config.toml
image_size = 64
encoder_arch = "resnet"
text_encoder_positions = "rope"
Rows from block 13 of the image encoder of a small contrastive image-text model, named by matrix and row number. Rows with one number belong to one channel. Each number is 128 + 24 x the weight over its row's rms, rounded and kept within 0 to 255. All counts start at 0. Numbers have three digits each.
After each channel's rows are labels from the 100 images, of 14976, where the channel reaches its highest value: "responds to" is what is common among them. Only what is clearly more common there than usual is listed. The data: rendered rooms with furniture. In brackets: how many of the 100, against the usual share in percent.
# convs0: first 3x3 conv (encoder.blocks.13.convs.0.weight, 192x192x3x3, each kernel summed), inputs 0-191
# convs1: second 3x3 conv (encoder.blocks.13.convs.1.weight, 192x192x3x3, transposed, each kernel summed), outputs 0-191

convs0.97:106137129113122137149112160145120174102100140147128124139130127116117146104103104140130122134124094175159130078184145135125144161114137112194141087142126145126058129127135167136119155112117102141150133164121088088123145101107127152106110124090142117123134152102157100142158115137140119152146125111128103144141141159132123180156110129089109147088127113108173166108065112115149136072148085108148115082141145148116112084140141102083111131093123151135084123144101136130189169127087137141141136103139136143133138121110093155112138145109135151142132139149151142092138127098150170144
convs1.97:144150168139133099102124124184153164114128119175149153111115173154137160114145152131143134130153142137138139132091129137167140111132072144069148146142132110156152141134151093147145100080157138151109129127123162153163134166153147169119157107174156114104136102145140159117127150129146166121139153153158174142129152131137190113135150164165154156169127124139148139139193169137112123113131113147128122114137138138136100156135124121127162144156122161105157118166146135134110148068165125164167173143151091112159134145158154127158110132140108153116109126156102110135108130114119112142
responds to: count: one (45 vs 20.1)

convs0.72:151152112114136161082156129109142112109140124145106109114107139145138164138150100131128161110123134151155119099166129143119139181115116130114092108122144128176140150106152129144111159151056124124143150140147196127173116112116111115111111115121115153097127094131125082134161080111179154120167106136144104120144125101131126173145133120142144148138102152148021142159161074099137096139134129087139101115126147166139118131111145137134125125154131111140138110132122123145122129115127133136093142102114149157145143174113127136125095092111101108104139146167080079137109112105146132113
convs1.72:099120133124161107134208129128144157136118163117157111142132125106132134132093110143151124149115103117121125125148135132156148122168172157168149107154154110084153091148143133119110126115190134161117139127120101139085071122136133120167111112110172119171106163114124134098191126142144118133121116125121150141137117120144110097139119118128166130136159127099196171139064140164111131125086183141158151170131102100118129136119107128103157119137121151134145129129141086120181109182103143109139154130120146111119147162139140149128128160123122130129117148125104142140102142121151111192
responds to: brown walls (27 vs 8.8)

convs0.169:129105094108144127177170138099109180159144149120143134146109147109139088100119120119119109187093109147080156124104151112163145111112091137139137119166134122084104118113093121111130146124137116127122170128131145141097101106137138123116114125106149146177147104101109159132099145130152073134123150122145128127102100131151128178184129119155108096149133169144109150161104127096175163113145161102143122101106151137116113138091155124126122163099158143143087162085090127165119129116085142151104114149102125139090120167117150146123124180109120121116156153077145137105097131144115134106
convs1.169:133101143158133124117120093114130107124080096116085102170085132111096105106116139109172133092093171083085112133108138116089116150133088139147080163142113176165094100123101133093110113165106116130133108103124117114124100137112079114129120156093112104180095176154122117142111092115122134141128116172121157144166160115139139135108121090127126119115134083134083160113156142125132151138081138114094110126065120086129106104122134096103131130113128086158128170097135145107125130103152126130143104114114119144118097125114139107102117088110117107142143090143114127110135133152172140143
responds to: window (100 vs 59.7); count: zero (99 vs 19.7)

convs0.20:133116161139115098134186137141118150112083160160163100152150122147134130080122139125152109112123157106069116137193112158139124137146140160172130145133119116135151140133120114097093119077121137121104114112121073125127089176149147108085105133104113120109148149098141105113140117125094120123133137142101131122136134139106167158081124107143113145131122142084172164140155114069112130101139132155140146104167146157143133122121119102107143156141127147149151147158128097115127119127132120111129138119124119149157075080144173073147170173088129135100154157150085109148140119114132109100
convs1.20:122122112191130133102108077127102148163119102094109128105130129126105139176142132164161149136141155087174129117112154134144162111210127171161131154138110108131104103101131129154128175138138107122106167170130118166135163075153171112133136122143136118139141180152140161097124130125133135138121143105154144119130108134131107154170147121124100163155145121141103086151131111119138116143157168155148141151134139151109168094115142156105103113128155111081093141104076139151141131117133160128135126120103138118138157164144194138128119132147110167138111146113147165115143148098151104128
responds to: window (100 vs 59.7); count: zero (98 vs 19.7); white walls (29 vs 7.7)

convs0.116:152102154097116139103100104129166059103128126101141139124129068117078138135096133126159104185092166105115162121132133107131135127140135139156097125118150130164088111119152114138098128140112121146142111153132122137149113114125140129137142127123130149092138128104142159127131160107134132108131125135146129112164160123127130117140123119205119132047194118150093165080140117043143164115136152143154185120136144138141142118147114133100120160146149130141170150136103127106147111151162112143138133118126157101092083114135135110121134095160109169121135107112111127085119114125140124120
convs1.116:106117133093113133120118125103113107085148136122109180128114161103143137124140163094150114086167151129127139164124178125118133131119163147153085139135121173157141153078115140102142157143055135126119115116145077123101161095105140109141101148118133142131148152095126113117163113110145086124125154128118110163136080123129145144111123087105164108084104137117072146120077116095161123196183116128107123129123108155096096148115145125140096084121120102142123130137121120122114166099101137152132174167145146152142134100103116136138129167145114134160140156110133160150141116123111120147
responds to: table (55 vs 15.5); count: one (53 vs 20.1); largest object: table (45 vs 5.7)

convs0.88:125145095124149105121164166108146136122161111133143102120116108093116135137120139119137132151153088137116097122107119141128115160118181166148118126108094159162133156127120104159139137081101131105128122126117166129072155090106183107138098140126144118130117123148133112135227116116172084171154136145126124123148096106138149151083138108124140150106099091128093136137162119130124124109110087128116132162133159148177147138115156166132122146143128130128078135103128127157132138119077138094118113131179120126125138127123129167137128110158092145118099126121080097114136148062169128103
convs1.88:123111127109143152106117098079154133132078079106116140137130128116097114133154148138147108099096175123147138174115144135130159160140100110143184125109098143104127130149118105103104074130113145089139137130109139144120135150131106140120148154100138136130148101111133157131132137100151154090111135114131127179053125106124071156156159159134147136144153138104158153146131131151120105181101141111102131108131105164179138122099142106057153138116124150088138144153146163092102095117144107137147159109170092109178097142124142113098120132120153117094131101139141122139094146154118137116
responds to: count: one (42 vs 20.1)

convs0.131:154119145105131139140113104093135089144157151106081110134112098152123119107123158106134123111115099149145152090079154146136131138137155118144131118142114116101147109129075140102097118110064116103122119127135150103142108109156190105136123120136105174145129110143121086117165177126164141129146128136142121144110124165104127076162132143133141140164084109115095145103150096142147126131128125112107101130128147117160131171147090088088133123120141109146118127087157114121129138143152145075133147167180152122164127155086119121146148163102165119129161122170176082162153115157101112141
convs1.131:095137134144140119124108104105150112156123136107180151149108107072149124157154134161130134091109154146121122175170138134125117155168132146136129143163184154122107157137138151115130151173135156092140172148172087134118134105158130186154139138091135100161170136094140129124134118141132109129138126140127110127177139126152142118131127123153097125093154140103155148141094120111129117091117119127162061140106085106129115121176147168145112114148092093105138156148129148111078122104133084134142154172149092159147132121145151156095135134137116141116130161124173123102122156103171138126
responds to: window (99 vs 59.7)

convs0.137:165168127135131119132095129148123027140122086115115133102088177145154091114163141122115146152136133110172143131132069163128087153115096121100136138107128146127175108103115116167156113142115138102144153139144179132155139122137119155150146162149157127193131088155106159121120160153145124144114148135167142125128103132122141108112092111132092117135092135099113143161074119086142192135120137113110117135128105110116135147114145137119168180082113129118091137117120122094111130108140088123128123087112142111122121132120114129166150122101131130089130166105141145123134121143125118142
convs1.137:131091121100157153138135126067103125140101176137120142131130123084110081125136104114104102114119115115091113136157141091124137121130162166172128115113106167122109125146146127115116128150089090146101130151161113113155127145125122121147141085079125190106149102096125140092157100120120100118185112121110091134111103127114120087122123085146100094095116148151129137092116114106092115124111167155111150129109124133158143063112145128116119109147128098155160147134127148102118073160115149105093102183142128158125126144125146127109118137175137110104104111125147115095114120140107084077
responds to: black walls (29 vs 8.7)

convs0.56:111124104127124134104146123120135127027119161113107144128117149128151132118100108144152145125114134140141170104097128150127139125162083148120128175130128125126167109149119128126122150145095141134133148137112122108112129143150131108143163142155121137131126139123136137092120081156111116136111129121149114127118132165125129132145115122181162160001100127105139118102149116027153113143115127125143112141135110116093143139139140116123144114158142130145131135153123178150109133105121101147115143147084150145124138125142136119161147125152107145086134155146155147046111139123100108130
convs1.56:092137162098110113141122124154121073132178069103119140120115099132100139124130125147070087103106121143109123091138094113109128095127112136101112114135088103121128083116100115114140140107143094147129112139142134112104119095156119129121135130137142117103122145128121124081105126142112120169128151113119155115147084109122122183114140098107137151077081133159158136117118132103124181149108122098093124106073158145122129136105098100111079114131123163119100126148095134130173169156098135120124124074108147139105111109109077125124116094141104128139145120097139117122175121205112128141
responds to: count: one (67 vs 20.1); sofa (49 vs 15.2); largest object: sofa (43 vs 8.8); largest object: arch (26 vs 8.6)

convs0.94:139169112095118147053124115127128132120114126095141113153123114139141175139131132175150105176126123134085162114217142137145147172146151186121118117123139126117100129149082128135112146076104123146156064146114141152099151100128095129122111133123153128101132109135130117132144160126166155153102138106123134145161123131145153086138099085130142144109143104106135119133097099092131176162139137097120136080152102118127145155136110106136125130133134137093084152153087094109134123127101168106130126130099116111152130102119170120122165145142128146137175093101138133108149099135147098129
convs1.94:143144135063159145167154111103119095135129091115140147114117117180122119140130147117140161106125136153121144134077141080165191110167080119169120144130153183141115147121116106129140124132171172137134172157119095109121130144141130126135122122151160126130121151116130115133241129107146123141159133148132058141115113098111129111141143127112131151132139108113107158100092141145148101150104145114131093153127111088095115141076120119140129137136129125130109080156143174126145138130123096147116147148129142130146125145118152185099120114111114130135132100131132140150155159097117105123
responds to: window (100 vs 59.7); count: zero (97 vs 19.7); green walls (25 vs 8.4)

convs0.178:131117101134134131046209117130120142136121114122170095142143140131133106102104139123131130115140145108077126140114125111155131127136112160132134134120071155118145061160176106117189126131118156145126176111137142132098115098133137124145129142131126098095134170153133121110117117144137142141125155099109124116149052129129135124128131130099116129153141103106129136142176141141109146136143105132128148105129132124147136142127128118100156116118130125139082127093167187129129143125141115144132141115108139134129111059157215130143140099125123115085134128195122142126137124123111077089
convs1.178:118146114139053099085213150153131133136143149155144092091118090066110113156149141139132129120154118127136115138137153116124144139153131123149106107145119116136108055147108105119133133151110128129144116125134124135127201121071116148144115131176109144090102206133145131157052121147220131128122133141135122139134079134124117142131125124133131110118118141130129133122085109117110132122168096133127132097114124101123118124119117134125130136107115110115121141082112120116127109131145114098106113114112088103117117104131143130140101096140137098125127113070099129112110128147123123098
responds to: count: zero (98 vs 19.7); red walls (59 vs 8.1); pink walls (41 vs 8)

convs0.156:093156116140155132166142125118121114112130104131115135147117108158133107147110112141149109169102092155062109091096136181155166152147109139165168120129129140104143136112109122076110176106114152090122130104118105132117140120155108136110101137117113141128127172103138121113121115151155123147130149128121152134112109116136141174094091128124106141135118144088157130134111142135175105116127120079176154155118169131113105134085137116113122118161174137109151120130118120163187178145087188117111137114079161160120146081133105128162128155110131116135121117079125108128151118083162105112
convs1.156:153106138151163130095087111164130092122134160150126089142179160114114223128174153107146136098104177111111117112162109125116150132105114116106084108108112140126097139146136109099139098139178150128110118109137137117127096148178110118112117111132119102127186126145124120150144112119128133120129166127137152133124165134137125134143128126143173139128111132133148134132132136125171134142160131118144118124137109164161126141168092118150114153090139113149123117148138123138119107103130145140143132141126086102159097101131139141147116095115064085115147081164108152117133107217102121089
responds to: white walls (45 vs 7.7); count: zero (41 vs 19.7)

convs0.70:101122098102102109156124120120112156122100136112142157146151123131108107104147114186119148171141089143197123172181131151132151149127168102130129108129136143115094145089041143075139120146142124138137124121139088101107099184112128132106113123123131146135134170133158139184116092113103105110133135142139122127126130119141148185139149116145103125115107115129081116090142105124136105080121164143136144130117157142061123104115141139140129143093143105128113123105114144154125145130121175141130100150125110154142130157148117138105120196132106100115109139182119134093130128108102139142
convs1.70:109105141160136117073130179130133147125137145120129092109109166112147165111137140086125125119082165138117144068129114122151116106109075145159137131103118095123147049149180120095134109112136128135132133140085154132118135158127116139108131167163126103106065098150141162087084172141127137194143112115115156170137143123125138132124111164134174145142147143118158101128114123119161153146130142134107162107177132169165126141160129133154142122168151139127125115127091104112118135124127097126162109105085164088110118130143116136132143108130136137115130150141116085157103140118123104117
responds to: count: one (57 vs 20.1); largest object: table (26 vs 5.7)

convs0.47:144120132119175176077074132099128113123132130144132141135123140118136145131129130099113103152104138133133122170092131133145128106132163152139158133114139157132143147134104150103134119123134115133112180151177116130201123083147126123099112096094100118173138134106054163140147137105167100112079142091143137105116123113147126173135113125130109115172176151110133115141103131115106146147173117109145100117117083152088108108132155110072120117106103148109130126127121093139156124132148172166161112139070108131111134156114137135088099086134133157155098163143143143130122137160125122133
convs1.47:118130118117132074164140107069130138146131098134139101129099115136110111103113101131099129126140096137095131145133146115109068132112132113099114119150083132146113149151140116081144137115105115145137093093143132110104135146101165112101129168093107068080135116135091155121129095110154117135123090125116122138066149116098113129093094083141073117105090133139113104149106132134088133121153102128084127128119141138146122101161107137145100139143110123125116142103164082135115094142128115105144126137091116133119113120118050147167142067137085115131113161133105155097161119111113139154
responds to: table (44 vs 15.5)

convs0.148:135097132131091107180097115118130128115108161109130137145118117133134125143144126164142134123155170176067166115162148120123155221122154121188116127138106132084134101095095140123124126140110137120155117116104187130129117122190153110074124153126116137063151105130121093104142098118134131133158136166122110123119154158148153142157114124097143136085130109119110121142148086091113120121148108089140114128125147146126100128151106121121148145156147130149127166153129112161119115123135098104104146133111137135134122138131136159159133080152064145163133112112084096136138108123110098111
convs1.148:130100124130148111124134109164105119136159122148110190162123132137108170112147135144127159129157117104130113113106143126173160123165152108140127123153115113181129204110175118118136102117140122179131129157142126121102112116101154073139128108130109114155119102122154116111106176120133128104114147159154125148162161139118128133140084135143153175121125092121129195159091104164122113120135126126141108140104157126124146134122143179099151151118119163163117178118149150138158160109123163117140128108130145115079152149136150115124138139146166140102089145131159199135123122124161176107
responds to: window (100 vs 59.7); count: zero (70 vs 19.7); green walls (51 vs 8.4)

convs0.130:098146093198145143098123126128140117161115118117149140142104141108151103130106133157104134106134137162104130075144097173175144120133104121147162125119151098104138079073155168103101151097091120113158101111099101148105148081091099120129129129121113117167136112119107124090130159158099119131115154123080129141116165151105137113141116113130103111108153170148142145140094132115122151150113140162126134127134158151106145142140113153150150156189146127109151125106099127070111129156099121129138111138122145124144129107152136098201172155146159123134100144097165105099111102110138146140
convs1.130:138092125127138125182137103109137136118144112100127166127135081131098159165111119131142102123107096103126125158118103129073133105098122103097120135140137138173111141125130116128161131135143117129132178150115142108182100148151138156118097128121151162139201161141100125123173113116124118135129118136145104097095104124102074142090144128144100143147102137158114092130154127101091135073114127125114093148135116136127130092144106101130094148099127139080104133183120152117118106067141149128135136115119076098139150168138107122090112115130099095098153115137145165114131150172087091132
responds to: count: zero (56 vs 19.7); black walls (44 vs 8.7)

convs0.91:135176076113146140073170171138144117123133160162133124133101126107159186114150108145141148119128119120124141087157107099112119182117122118120103117117060129155119165098130135128135092105091106131150143137153065123116159070104126166140144152144148120122128153124168156164217094127133116129159125144104134114134127123121150117139113109085135191087155097098133138113080118115111105116124113141150117118136137094135142146112152109077149121126121130138094167135142145121114138140115150130123141130126122123128103139113138127112119076107129121115149155141128127107135118118187155141
convs1.91:144103108132173105146184109118122155125148097094178172158127130196117087173119146131119133132117107109134114110124095160131140117152097150114136106107172083131109076138097087154128119082171128119125118133117147112101126162149112119136083111120133129174088151133108111104176143132164169106120107113135108112158120127137147111127172098154130144132134106116133108098157109115129128076118178117111134122106104174143107141117117119173126119155124122143140110122123082095151125128125121123146131085123105148129135152156143107107125179125148103161142109135125157121145155129118127200
responds to: count: zero (74 vs 19.7); brown walls (34 vs 8.8); grey walls (28 vs 8.3)

convs0.188:118154116176187100107126151141138132173130124113122138139158125126132159138140166097082083134117127120163133152110100118148122082092115095090110139110180120150110133160130144132074135146171150119111155150111120140089143141114087121145134133133135120160137098099094105140173115164155107108144150128114148138112110098131115087126091087156180113123099135172143119141099144100127098175124133108142137168107145141099128100121138153097113148100112158146134149117066089133133159115107154113165129151090122148153130136132112110088098113176095112144111126134161151148104123129147160133
convs1.188:126100161077100129123101117118069133135135137106119104122139115082133076120093132155084167146130162124107104089100118164129109099144130155130145118146102096086118156125126119086108115132144136088163102100159115126104050113133123115086137122123126121162133084132121134108101128135107121140129105121171128117152118186180142124158101137112111125113133116076124118093095117132113121128096092119121111130134125132143089167164116157133149121135131134136110076099119105151106140096112095126124109130111143113102121095109104095126121083085163097119157124121153084104136099108106164133
responds to: count: zero (41 vs 19.7)

convs0.49:120088116124125134059111135135082100172102113098102117144101130147125099135098142136156113148120103085162189131129110075126149121154122165120149128136122113176128109134167165122112143119165129097164133162122071100147094105111171122122151101160092087157131095152124160124133125147146125124137121125122120123152098105148109180124132142149156149145137152094088126116112144113134113131126163108143176133133140146100154149093108099098119128157118135122086165129160138124141140125139153124153111118077117155118076090156114108148149178139150130153149132077162114126134147119133114118
convs1.49:115177081106136113150151102065126150105142125175119117114135121159091124152105130142133135104156167126117132120113156158102118146150140132164096127148091164140104100139094122100092158132131108149138106086103140122130069132111129067062139147119095129171107141137101125132123115089113110119126089114138103121155148097118150101128148129103130132160110120116110118145144125122073154111164149106152120124159132107133134142150094113117124147071122090106127090115125098098168114127159137087126070141124080125137140171123138157142108125110107096110121122154146132119086149117128103094
responds to: count: one (55 vs 20.1); lamp (51 vs 15.1); umbrella (34 vs 15.4); largest object: lamp (32 vs 6.1)

convs0.179:154114154103168115063097107115110152135145131114092136105081115130106139136134115138150141127132115097109087149087149107143139134165153157110118125131145162143141203115097142121061121099128123124135079148150084161158109154129152131118104124141119128042116133105138138101178149138180126127141148156153121115123155117144142123123132110161130148133146040135158147162098135119137141125148159125128123096144139150098138132156131116126145128121154153122124082175119076140149159128101122136158141118118146128123122158104072115120119140140116145125132123132119120141142137102116085112
convs1.179:109166145126060127152050167145118121117124097171127111053148129102108189136126113129117143129128130119143156188126128150146091116123153130131115134118117129129130145116115145113111163121139121124125087121123124104117151113090105107103140142094121117023107118117142146156085107119105142129141104136113108129138135076133093122146150108107091096117121108114106124143146095132136111113123114139122095066148097101125159095117163135118098137123122101123095117169139086130160098121136128126149153136089135120142119098113073123113110172137133103152120115136117131137115099126113144126
responds to: white walls (55 vs 7.7); count: zero (47 vs 19.7)

convs0.69:101137094098145136048178125177150122134190136161120137132134106203115125109111104142102124113124133120134113091131117131149134134116114091119104120120166136141121057115107147120134158135141127135190081167138163139146133144142153119117112096137102178124144155095161138096131122129087082148150142138131140132125139103125145151131119121097096152158148094134111164128073172106152146136165132129136125103143163144143140140126137118128146122101122123127084150146105062109131108144113136130137119119112124126140109201129093074110145140122122126099131128137123126150118111118131109145
convs1.69:114138118132129117002120150192106135103147126168159159113134144123114145119137108135119141111111113107113102165144130112101106106138119112114110129119150134111114064136111125140121123144127103118137092091132130133144155137112121131145128156123129166139130127090170136126155121121000121129103123137116160142132130124140117133121128122118136128132135125128117129126149108110112091130129142128130129166127085080078129100120108122166093090122111150134121138119159139132119129148106124146155155139131121119096110121130112096124120150124106128128098123092120131098126101121111147153
responds to: count: zero (99 vs 19.7); orange walls (56 vs 8.4); brown walls (34 vs 8.8)

convs0.62:109097122154126119095136106129125091145089089107131132147136142113138118159127125158123174167078192169096137130181124125127160160151151160166116134139105093149124104114110129143111121132142118156132150128070097174099127116138100127139135121144132106115154110157124107107132133109136136148133127124102106117136128156137141105087117115183145131129083109139108160103107106084153126104150133097142151127123163193147104133106108159118135130153153101127140152178104131144133129174108106072117113113147171101102079089082129089161161092118125136156145119128133109148149138138151114116
convs1.62:183110121102114150127121104122124132128123150121129168113128129174123144143114135142178083099135151103113126139109194133117153117164102155146118120160135179134126162112120148137120153133090154170165146134149111121120174119106153076108099121124126140168181165138133086117154120109162140186089094130136105152153080129112172173132158145106127175151119131103121178152131128133137080148152135128151098164154109118118123136111127087124139120108124158153102114123151135095142157114137119122130126101120102170116108152127134133082106145127176149128157149115125140102130141144099125169
responds to: window (100 vs 59.7); count: zero (96 vs 19.7); black walls (33 vs 8.7)

convs0.53:192100128139133124135090131160133156159093150116113117152111140118144152111127117123127129136097120116146067139122140095113131119141091105139091111137127102123101137103139137145103170142110126134145127117134113136141137153107137100125140132146135096090127123101142130105103166134144115136136107148130134155147183113131129104130115100115095182069168129151126167143137151130135118134186175120115095138155154126166153156169105115171104108093091127122098180139105099132117062126155151135118079129083135141101126142168186104145104119109137103166142128073154101118143143151131126104
convs1.53:080154108097129082169130149106120142141109150137105079103114079137149096134113132098152100119114109121125145098151105113117102132127138152113088176138090140117146150145111142111132100098118140129126106145132097141125117091127145111102107118181089161127116138118068142110134131117071103099154110105102096107118102111124125144133117144113095145175100111119112087143102098132100110120132149142128126128095140106128156151088116149160081108113156104079117124100139128099167107125100156091111105128101092117094129116065074155129127137119104161124145175121130120157148123097154113148
responds to: lamp (53 vs 15.1); largest object: lamp (34 vs 6.1)

convs0.1:146149113120118115072118129142105166124110175130125092119158139140132147130121100126148121097143096121213099076136124090116137076148057160134142148144124127139136076179113149141158117133089159151158158169130108148111146139119123125141148156120110125129126153118110096092077126112126108127143144123145142138133159118133155102123133130129122148099116087143059136105147114146119089175116093157127162156108117132156120167132148133173157124119106153118113115128107107116121085118100113147111137126108111119131077137125114113107139129143117128130166174187167140143124143124134115142
convs1.1:122177141103137107179168143099122167130142119129131141180114144156119150134118160114091120109094133123103124107078126122160122142128127105119127158116180098147124162122111165117171160178147081129101154167133107126113089115119080126142140093111124171135073130129123154143169118123106138150113100098099087104120106127080103126143134144124095135156139164105147088136151126122118163152117117137121126111158093114082157084127098119157131123157118085123090105138118144096120142140123123088119139107091141104123155123116196126133156121083137114124129165122135124139133095143151126148
responds to: count: zero (71 vs 19.7); black walls (52 vs 8.7); brown walls (29 vs 8.8)

convs0.89:124132095096116183170139143068124144128151148149156139143123125109108192139105101173123111119143095121132114123112119153143136187152141122105138129157140187107120149114091099140106163134101125117156119110134130124105139082117139147119088109145145114134127136150143083101212130113139122147144147155135135148149083130134142143112158093099152152074167157149129142132133127094152093117132125112132140125160123110112122123092155129114088144141121130115071132090132114124121115126125183119106111110160110130120140136092123162099130125133088145137145144133113118051135148115153091149
convs1.89:097098169108176112132130099109108161147104140110117128103141111118120096125141110166114131142110124184106154136158092110133176126127117149152140164114119150124119126147121138139093125086131176103090133117113153104092094158131130118134167146095155094127121123143137165154123128119147189074124139099140148110112180128095110130145128109138160140164153114132144130087161136150144132133132107142105105155074138203180145113130117116116158160128118154106163128155121142118136126148147100143144146155182103113132124116140113121149139149136178131110135086154118125169130103151102177110
responds to: grey walls (37 vs 8.3)

convs0.45:152130108099173103071147155103146144089152118102125119099122118159122119157161131150147130123105117137113118113103145173136150159137140149151149137123160168149115148104116115149059149111090115116126091136154106130123126155119128117114120128133116159028106125127116114150197100127168136141136136157150146161116128146127138146141142114149108146139131013121137148122094134124171135109127123143145090090186135120115151125112142113140138088147121140124113097161116109111124096123120143152093124109148132142144143171118155140094112086122119127105157136124127121113133114138124136120
convs1.45:104127155135073137102054123173104126132140144146127169053124143122112201121124119143113131126116146150148133173142150116157117122126140119144108148127127123121143130134144164128115125130106107108131105101128124103131173112153142138156132148136151106058132060128149154150062104118084145112124155125129132123141123107137136141110139162118157147119140110108119156130163143119166124153122096099107127106088100137139145136132141125104145145136129141119140118188146123152165132110130149167136119181113096119157100089128096102134127210123118147157138121149127135135131125078116122144
responds to: white walls (84 vs 7.7); count: zero (73 vs 19.7)

convs0.12:119107092143121164113172125166118163153094117102136110115119131151138133139109112130078115071098160147114114139119122095111125109129106144141076135142158110140130122099062145154135112120106153134173133158108089178119112171125133112125119127091129110134117104075153123108141163132126093142156110146139127114137119095136131133159111128126145154116101157119119152144172127145129154130107143103100153170132149140124154116116152178163088125167164150118111111119083135138155105128095146129105108142136159096122116150145142132219140174106100129169118131096152088086116122126125117117
convs1.12:136112080158108141131130193180161105119117103133117131101148131143148142116127123152134135146142150133114131149140085193149125100125134101136139177169097137114132085098162132116143151169130143166127130163135094153159151048118121105140106085178108151129122155138103109102098116143147100109106131110121119117110097147124135139147122140110117147141134159155075115124112141105126111135140144121141150121181073119111131128112119108110152103138106124160105095088163175139108116153098142137108119084143121141096139151094140130066120072151113107113140145112132122122146148098112130133
responds to: count: zero (78 vs 19.7); brown walls (37 vs 8.8); pink walls (34 vs 8)

convs0.139:132129084120126119093094135132119182132087112127130114139090161121150155142099137118117099113099142127085143116147127160136125107141113134106166103120128141126118142125145137119149149119112113100129144131161118117145121088125135144135111103161129131194129116097122104166129162133131140107144131118126168165131113138119148148098140123134120136118109229112147136082127133152127184121111119137118102146107127124139143111118157121143052094095116135146100120135155143096145152122078156123135124118169103148077114170140162160109165129180157100084120123065155148138137127096125154102
convs1.139:123083121148148058180162116106149134127126145096154143128097144104120070138109144153117142121100104136131124141115155097122110132148131117100160138111100134115136111111132144102158164117115087128104133109115153082133112128107110122118140109068128143146137148154083163089158112136143156129144121113123160097127124108098131080100112086148158115112139124137124123135145087127088107078113123095095128150055135140132118102131092083135159146137162100113136129154111093122114115101152136125150092140141153111137150112144077111151118160103080082131117101137118132123087139144114138076
responds to: black walls (35 vs 8.7)

convs0.121:128103090125141126122140117148139123081136113127137142138093127087146103134112088157148100116102144143119119173084169140124169148131161127146135142121131100116104130130098085121096105112110127115128107100127104131127119098116139144136125102117147159124147151131170132138142103107154113118141116137115102138095122124110128147094154133190082118069099096119114155159127122155139194076107164158102161149171181125172163122139134144137140139104165141128153130093098121108126128127110166107117133100162133119127096147164120127166153201113113172110137088153084131141129105150152121119
convs1.121:164150126127102141151108133158129107102165155146138145097117112139128139118104147142161115176167110149132126118116158139123110112142164115122093135164145200136124092104138155169151135140128156157165112125153080150114162091107127141075103165157153147107155160114132091106117165136140127112127132135149109122094110128122134132155145162080146151137114110085090115159100131154167122190178120152142109131137178168117144164143118140109132112108144122148112087177144142122105135162121080140111104136152128138106133139119143148105124135121138155146133162126116129127185154122093175135
responds to: window (100 vs 59.7); count: zero (96 vs 19.7)

convs0.102:090140123124157129146150132114092139121114150102155125141114155132126114093095114122110106124108081127063088088122172157137154112107140138148153120150159127124138094100108114142137184122136134126104145145151157116099154111154107175126094094132191142126149133116170141168134155165167121107161133117104128170133092098121116181157133132102138123137178116121115108110128118128170138103152124133157123122159158105102112093085137073102114144084130124120105138145131080126144122093096133099140166093103147177130138124146124131098113093150157144122158116140116157102145111136137161120
convs1.102:135132125144117132103128143145162114107147095172109114119138119104139127109139134115109153102165157132173125137122110146093117118188113145141146150130111128112130158181103153132135141131127152097167152086146128167159142157118116133117164177144091096108128128148126129103112115142103134140137154163152119130138145127183188120107122116149127108120106141130121169094120150136174116180130085093150121133128140170164114154168151182101139167149152144161109106149110147174137119167168130120136090133146118126151115147113110143176131118105070140125075115145114117145114142133093075118
responds to: table (48 vs 15.5); largest object: table (26 vs 5.7)

convs0.187:170086140097114094154104122078068141113095151128163120143089113169077138144149139157149141163152129161119132147199171138152167144121126167157133145113178126138126132144095137084170124112123127140129147127127142108139126135130078103103119102096091129175120141098117099132103132118156093124134131137135112116170142136133130151134132167088113125092086161104104128151129121132118110108142139098110157146141153142111142142171121128146177097107120144108116135127124125106131114146073124111125082115104119141124103147159172161149111113112081134152117158155086141127108129135118100117
convs1.187:126143199127148152122132160094160130155147111168106123124123129072175111128135115076087122120157103084161155140149129159158112137114148127131120102130085128131144093129208135143126168151154105161141141137139140130147146163142134093097136115106166193144133125134070150148125131118099128149112099129134117145124079159154145109129091155152171098146127113127154130122124110170128125106126148150131124117174126117131103128145133137113118146110178096119167118107118121196138147105136141133122135148133140110103147122158118128123130082182147133132134099127099102150159103154137142122
responds to: lamp (37 vs 15.1); green walls (28 vs 8.4)

convs0.158:131107139151143112135079147115086135119128088108131132116099126120138129134137111148162117138159161124161098124123179149139111087124092122095129136116081137125131139084152115113150114087114128095140136105109105102067115117103126122118115129141103141157109130080126157105116130125152038172135133158105109110120120169133110094151124178133139110143135140135158118160093154145137132169164130121121110173128127111129173153145128100120131106146135145148153140145154130124118102140102190089144166180072128111163105114128140159138136144137134147172122097141155108153157155126107083123
convs1.158:136104117136128107124106079132152132137109170137104087088143120112096134119127125092073167119129104154161162131103060161115110172081121098098146123091148076134123103178100098075125112107108102116128112131126142103150128121154100077115138111127126131116157117121107109118112124125153141118100113112149083135124151134150144123123117142101117119125107149140116132103135141115096171092101086137128158068130140131141120147153125101170127168104125164085106095087113099115113134085163127114135125075115120095114125095125138122170114101154125103122102095122116104133103145117104103109
responds to: lamp (66 vs 15.1); largest object: lamp (44 vs 6.1)

convs0.42:125175090141131126143128119138126163089131141135145138119112111095134112131144128138139155118129110136115088089114118146149115100167147151120156116151134127103115139146085137125155120114086135137098151123108155094076147114107104118140099142155129112130133134097131175120102106109145097101134142114141145126161101122126111156180107115142113139088210171146115101128114120121150120115186108141167131122186145155073173128120136127131125145096118130124111140161131126118164119139096159154160128123073095145125177116122088132085133122155129191076147116085109173135129129102120112131
convs1.42:094105108140138125119113133145142134147133138123127103140113097153137094126117147096078129112093129108132115113119080092129126126084128118075146161139098128133126087125079090117099142128149104131147105131185130133152143145138136103136139137138127113081086138133087112151101134151089125176104156085140148123148154141130162147080115133126107120161121119163117066121139146111098148109095128103128127132128081089129058195155127103115112120155150118163121120140090125147120129106143138078113105106105165158129142137151085150127100088127100109125115163145131095116085143129158123114
responds to: count: one (48 vs 20.1)